config.toml
arch = "dit"
model = "image flow-matching model"
dataset = "cartoon faces"
train_examples = 101725
image_size = 32
horizontal_flip = false
conditioning = "none"
objective = "flow_matching"
cond_dim = 256
logit_normal_time = false
norm = "layernorm"
hidden_act = "quick_gelu"
head_dim = 32
fused_qkv = false
qk_norm = false
moe = "soft"
num_experts = 32
moe_every = 1
expert_mlp_ratio = 0.5
slots_per_expert = 2
shared_expert = false
patch_size = [2, 2]
layers = 14
width = 128
positions = "rope"
optimizer = "soap"
beta2 = 0.99
learning_rate = 0.0031
beta1 = 0.95
shampoo_beta = 0.99
eps = 1e-08
precondition_frequency = 10
max_precond_dim = 1024
one_sided = false
adamw_lr_other_params = 0.0017
max_grad_norm = 1.0
max_steps = 5800
batch_size = 64
epochs = 3.6
lr_schedule = "cosine"
final_lr_fraction = 0.01
warmup_steps = 290
weight_decay = 0.3
adamw_weight_decay_other_params = 0.01
Rows from block 8, named by matrix and row number. Each number is 128 + 24 x the weight over its row's rms, rounded and kept within 0 to 255. All counts start at 0. After the name is the row's rms in percent of the matrix's.
# ada: adaLN modulation (shift, scale and gate of each sublayer stacked) (model.blocks.8.ada.weight, 768x256), inputs 64-127
ada.242 098 [158  87 158 141 109 145 195 137 100 111 150 141 139 125 129 114  87 161 107 122 141 161 131 138 171  88  86 156 167 115 110 131 122 139 133 154 135 146 144 146 144 109 113 115 113  94 129 142 123 130 109 132 133 115 118 157 122 130 154 130 119 156 102  98]
ada.243 125 [130 159 112 157  88 147 145 138 103 141  96 151 109 151 145 114 114 104 128 165 144  96 117 142 145 134 128 142 147 165 156 156 125 172 112 118 101 136 136 105 143 134 151 128 186 125 142 138 187 168  81 120 139 153 178 130 112 105 144 155 109  88 143 114]
ada.244 106 [156 136 126 115 119 117 160 157 204 128 171 156 109 107 108  95 105 125 134  88 148 124  84 112 104 139  66 135 117 123 166  69 149 118 100 128 135 177 126 156 160 176 104 112 146 158 143 101 177 109 157 128 130 116 149 145 139 151 102 148 117 138 133 137]
ada.245 095 [140 128 139 131 114 100 155 131 122 172 149 120 120 129 112 190 130 113  83 110 136  75 125 138  86 107 124 120 110 152 104  86  94 174 108 120 144 126 116 141 144 147  98 147 159  77 138 146 125 129 102 115 118 124 148 173 165 122 142 112 134 125 159  89]
ada.246 101 [152 138 126 158  83 101 132  83 124 128 136  85 143 105 116 128 138 140  95 123 177 107 138 146 130  96 129 168 119 106 103 101  93 165 100  92  88 167 120 123 139 116 102 123 127 115 106  81 214 105 128  97 146 132 116 154 138 134 150 151  90 131  80 139]
ada.247 084 [145 124 135  99 143 115 161 123 111 130 155 133 149 127 137 121 108 111 122 127 134 106 147 130 120 135 119 127 106 198 129 131 151 123 139 135 153 134 122 121 135 132 135 163 135  83 120 124 141 130 124 135 129  97 175 131 114 131 130  96 122 146 121 109]
ada.248 121 [159 127 141 119 127 101 140  98 144 160 121 146 121 115 120 108 138 147 135 179 155 143 147 106  98 115 103 106 143 133  79  89  98 105 108 151 128 129  95 153 146  96  93 117 162 117 131 103 162 107 132 110 121 119 117  79 105  97 124 126 154 115 160 134]
ada.249 107 [132 149 107 110 145 128 143  99 106 121 132 143 112 117 132 107 141  98 110 106 124 103 169 122 114 135 104 117 171 119 136 129 125 126 111  95 125 132 127 112 123 141 169 121 122 119 129 168 155 129 106 119 161 107 178 103 103  85 155  82 140 106  92 134]
ada.250 096 [107 127 123 135 124 140 136 114 132  94 119 153 146 171 108 128 103  99 135 130 118 104 121 166 135 115 117 142 117 120 134 115 156 104 134 125 119 107 143  90 143 173 128 148 165 149 103 145 114  99 140  91 117 123 125 133 132 144 143 166  84 138 111  87]
ada.251 113 [158 153 109 158  94 123 129 120 118 130 148 128 161 108 128 123 121 117 150 163  82 122 135 138 109 113 115 140 118 165 146 170  90 187 147 110 129 140 161 119  99 117 142 131 128 130 138 113 219 151 125 123 129 134 115 159 105  79 156 119 123  96 170 156]
ada.252 105 [112 121  90 116 118 147 142 113 138  92 134 137 158  75 129 100 125 152 103 101 141 107 160  98 152  84  91 133 135 176 124 143 145 125 159 136  99 110 143 132 140 149 172 143 155 144 110 136 148 121  99  92 125 105  70 108 119 138 129 121 147 139 126 114]
ada.253 104 [ 96 121 143 143 110 144 109 114 154 158 116  77  80 185 111 151 145 113 115 144 154 114 138 155 111 158 120 148  98  93 144 131 147 103 116 131 115 106 135 138 166 141 130 108 184 157  98 171  98 154 107 114 126  97 138 148 100 111 146 124 113  73 137  60]
ada.254 098 [138 129 108 145 117 105 199 104 142  97 142 148 154 154 102 131 118  93 139 108 166  99  92 160 135 112  90  72 123  96 176  71 114 146  99 108 116 171 108 130 159  83 128 126 116  98  93 108 160 128 115 137 147 103 125  96  83 128 111 157 130 118 170 137]
ada.255 121 [145 156  90 117  99  86 125 143  96 114 125 135 152  84 137 102 114 122 111 106 157 137 124 122 105 145  90 113 167 168 141  64 119 122 115 128 114 139 143  77 116 138 159 103 136 172 101 106 128 106  98 116 139 121  96 109 114  67 123 115 138 125 145 127]
ada.256 082 [ 89 147 129 106 128 141 148 168 154 114 117 129 142 125 115 101 149 103 122 105 137 131 136 102 107 143 104  98 147 121 142 126 178  93 168 112 190 137 164 123 151 140 156 105 156 145 147 138  87 126 119 132 115 132 184 155 158 164 159  93 133 129 118 117]
ada.257 075 [ 78 108 120 151 139 138  92 127 139 164 127 133  81 122 127 130 150 140 103 144 174 107 151 139 140 133 147 166  89 115 106 136 122 124 155 111 103 106 113 107 112 160 105 129 135 117  96  95 109 125 119 175  92 145 172 171 148 146 151 154 119 147 148 129]
ada.258 083 [111 134 144 132  97 107 146 113 136 120 148 114 113 133 147 123 132 123 144 143 168 122 140 172 172 103 117 107 125 108 109  82 100 178 116  76 105 194 130 138 147 150 121  94 138  53 147 166 152  93 128 116 105 145 116 159 136 156 109 134  88 141 164 102]
ada.259 075 [117 129 131 108 143 144 155  78 112 162 141 189 139 141 175 135 147 164 102 137 104 151 145 141 171 136 121 142 134 134 103 135 158 117 129 128 128 110 117 157 100 131 129 119 185 109 127 182 116 132 136 100 106 122 134 142 162  98 128 164 124 115 130 135]
ada.260 083 [ 87 132 135 161 160 175 101 124 155 134 131 130  67 141 105 143 141 127 141 124 122 168 160 123 118 141 133 131 142 106 101 151 147 112 149 138 134 127 113 128 124 175 153 115 154 132 141 127 117 158 135 129 145 151 143 115 124 141 164 147 101 100 148  81]
ada.261 073 [100 126 154 141 112 127 124 109 178  86 123 151 131 111 152 172 158 132  89 131 157 123 130  85 108 148 120 124 129 179 119 101  73  92 151 104 105 125 110 153 120 125 116 129 121 163  78 123 101 140 136 166 133 141 146 151 155 150 123 115 130 170 140 134]
ada.262 077 [120 133 109 123 138 132 132 103 142 128 139 143 105 133 125 139 158 149 128 144 116 167 143 129 111 116  97  85 130 151 101 180 186 142 151 117 155 115 151 165 141 174 152 165 161 137 134 142 135 171 123 133 129 157 139 137 119 115 158 139 143 102 108  68]
ada.263 061 [114 146 127 128 110 105 106 179 128 108 104 151 140 114 139 129 151 100 122 159 181 127 132 132 118 178 155 129 158 164 100 106 122  77 105 164 101 112 136 145 175 145 161 125 108 169  94 151 151 133 155 146 110 142 147  92 127 111 131 172 130 108 118 145]
ada.264 083 [130 118 110 109 146 109 126 116 171 152 154 123 133 128 129 103 128 116 134 132  92 121 132 126  82 127 141 155 125 152 162 144 112 111  99 126 154 146 154 113 117 137 100 121 130 139 135 100 173 137 134  89 128 101 110 118 155  95 148 134 107 152 104  95]
ada.265 088 [129 132  88 148 120 138 138 103 135 114 131 150 139  84 115 143 131  92 145 112 146 132 162  66 117 162 138 119 145 125 100 145 176 134 174 119  89 139 145 125 118 179 126 142 133 152 125 141 110 111 123 116 140 142 113 134 176 102 131 124 140 141 112 104]
ada.266 081 [ 89 153 103 126 131 158 124  89 114  71 154 116 134  96 125 129 110 133 131 148 146 123 142 122 129 159 135 147 127 165 119 123 162 116 119 132 120 118 100 138 128 145 112 150 148 178 127 113  96 153 107 158 132 116 133 128 132 151 191 142 112 118 129 109]
ada.267 085 [110 106  97 139 107  99 122 127 112 132 123 121 157 148 147 118 185 151 169 136 122 121 113  74 165 103 130 116 109 120 146  89 138 129 105 150  94 135  91 133  93 127 127 139  87 102 122 142 168 125  82 121 113 139  41 137 137 150  73 134 161 138 114  88]
ada.268 076 [104 123 120 128 111 112 189  99 118 161 142 123 180  68 141 156 125  98 139  91  91 111 112  91 115 162 110 142 157 131 121 150 128 192 122 103 124 126 127 147 157 120 141  94 121 139 122  79 149 110  92 134 115 131 151 166 128 139 120 111 163 122 102 143]
ada.269 075 [105 145  99 136  91 111 132 122 142 124 133 138 138 122 126 153 181  96 159 145 161 140 147 129 109 138 134 128 123 114 162 107 143 130  83 124 139 103  89 147 106 141  98 115 129 130 117 136 165 136  98 115 123 127 121 127 116  82 131 176 150 137 133  89]
ada.270 072 [141  98 137  87 121 164 106 112 143 112 109 139  68 132 107 106  69 117 126 109 121 111 154  95 160 137 146 117  96 124 113 136 121 123 151 151 138 124 145 142 130 129 144 149 113 167 125 111  61 158 103 124 124 112 137 133 139 101 103 129 123 146 141 114]
ada.271 085 [113 153 104 138  81 107 136  98  92 127 125 136 142 119 157 146 120 158 107 119  99  95 119 180 176  95 100 129 128 108  96 145 154 100 135 135 133 142 168 112 168 150 119  90 147  90 127 116 144 126 169 144 126 110  87 129 133 121 105 159 130 122 129  85]
ada.272 085 [164  89 158 147 141 129 118 124 149 130 145 120 114 103 118 133 125 151 154 135 132 170 154  89 118 125 105 137 112 149 124 138 102 112 133 175 146 124 163 107 140 110 118 115 135 170 101 101 114 157 144 114  86 150 120 140 168 117 125 120 141 171 141 174]
ada.273 075 [153 157 106 133 124 127 160 127  79 114 160 112 162 105 134 131 166 120 158 149 141 167 121 144 120  79 110 133 133 105 148 119 148 110 118 138 138 154 128 105 108 114 147 110  89  69 140 141 173 101 152 129 101 126 112 120  68 131 101 128 122 139  94 159]
ada.274 089 [108 114  95 100 102  97 151 126 156 102 141 106 113 114 171 142 136 109 135 124  68 117  79 154 118 194  93  77 133 144 142 118 118 109 156 129 150 129  98 141 129 138 104 114 155 186 117 106  85 127 138 136 177 139 179 114 155 156 107 106 121 125 114 131]
ada.275 067 [178 123 112  98 139  95 123 145 135 123 114  96 166 122 159  91 115 109 172  83  52 142  92 109 113 124  83 157 105 133 151 144  98 126 130  69 124 154 138 110 127 114 105 151  89 131 106  72 117 119 112  66 144  95 123 105 111 147 120 128 108 182 115 129]
ada.276 087 [ 87 127 139 164 105 153 138 129 114 146 134 127  68 150 185 111 138 135 114 121 156 128 156 128 144 102 118 154 140 157 174 143 117 166 119 128  95 151 155 120 119 167 159 128 104  95 165 150 135 126 148  98  79 132 110 128 151 102 119 140 126 135  86 123]
ada.277 085 [109 148 113 159 134 160 133 164 106 140 110 152 108 132 146 143 133 103 107 129 101 132 108 160 143 149 117 127 102 136 102 141 148 112 141 153 137 110 157 118 136 134 128 118  97 173 135 116  75 144 119 112 172 107 154 139 161  82 173 162 163 123 131 150]
ada.278 081 [138 160  93 173 104 119 125 147 109 115 149  91 140 112 106 138 136 121 109 142 135 144 147 127 126 145  93 108 139 141 114 141 130 132 165 144 138 127 165 105 117 113 106 181 143 107 127 113 190 111 124 111  50 151 108 143  93 135 128 146 122 158 122 133]
ada.279 090 [139 156 122 110 148  98 101 115 158 134 103 149  86 111 145 156 170 121 130 106 128 125 144 139  86 136 109 127 106 106  72  98 108 161 162 138 138 120 100 134 122 176 107 133 156  98 104  97  86 135 167 131 131 105 136 145 115 107 144 187 118 157 123 156]
ada.280 079 [142 114 151 100 130 135  83 120 133  92 147 156  89 171 137 128  68 140 113 140 123 130 123 135 139 152 157 143 174 143 136 128 124  86 127 146 169 153 105 147 127  96 120 131 108 114 135 162  89 114 148 145 144 126 161 144 147 155 138  91 130 159 140 120]
ada.281 083 [127 114 105 145 149 120 105 110 135 119 120 116 128 118 122 113  94 105 140 109 122 109 141 112  75 146 111 107  64 161 116  96 152 109 109 107 135 130 119 126 115 142 129 128 163 112 127  80 104 144 114 152 110 135 148 112 146 176 186 145 170 152 147 125]
ada.282 073 [115 134 129 118 115 105 109 124 118 133 145 146 115 124  83 148 113 142 119 104  87 110 130 143 132  86 163 139 119  98  94  77 155 158 147 148 108 130 188 131 121  95  91 118 123 114 141 168 160 107 117 131 147  72 137 164  85 115 140 164 107 140 136 153]
ada.283 083 [128 103 154 170 196 140 189 100 136 167 152 157 142 135 128 158  97 126 128 114 106 131 136 139 142 163 158 148 127 124 109 147 137 124 125 121 155 118 141 165 144 113 140 123 132 124 135 150 175 138 133 144 113 137 102 146 150 119 136 156 107 163 119 139]
ada.284 079 [111 112 139 182 129 142 164 131  99 112 167 169 152 122 150 145 113 160 129 143 151 167 124 164 125 125 104 107 117  74  90 130  85 120 154 111 157  97  92 155  86 114 133 112 152  80 134 156 129 105 139 141 128 149 148 141  90 161 154 103 141 136 121 146]
ada.285 080 [ 92 111 151  87 134 126 177 108 122 134 163 117 138 116 106 105 127 119  94  80 130 142 156 115 174 105 144 103 108 143  94 129 117  79 138 140 121 131 167 148 161 125 126 135 177  95 128 138 100 188 141 134 102 161 151 151 119 188 141 153 147 146 139 143]
ada.286 069 [ 98 107 112 116 160 146 134 111 140 173 126 100 144  94 138 141 112 138 101 145 169 115 150 106 110 149 141 131  95 113 129 127 155 136 152 130 155 139 118 136 142 177 139 159 127 137 130 201 119 138 135 113 116 129 139  95 114  96  99 124 138 141 102 117]
ada.287 083 [133 121 142 132 116 109 144 120 140 106 124 127  94 173 128 140 108 111  81 129 109 159 136 120 109 133 129 136 107 137 106 145 110 171 132 125 138 131 154 116  87 125 131 120 156 181 116 105  91 155 136 126 137 129 152 140 155 131 174 124  97 108 154  96]
ada.288 079 [137 137 139 133 140 127 148  90  98 156 185 131 118  57 115 149 168 101 103 141 157 114 179 139 157 136  95 156 137  95 143 137 164 156 125 117 156 215 130 112 101  98 156 141 123 136 132 118 161 119 122 139  79 121  79 135  98 145  86 105 154 157  98 149]
ada.289 078 [122 152 106 111 146 120 155 130 131 123 171 104 100 135 102 168 129 119 132 136 159 142 105 105 143 110 131  85 128 150 137 103 121 140  97 139 148 109 161 141 104 129 144 146 181 127 119 150 166  94 117 150 128 116 115 173 143 176 147 158 138 120 156 126]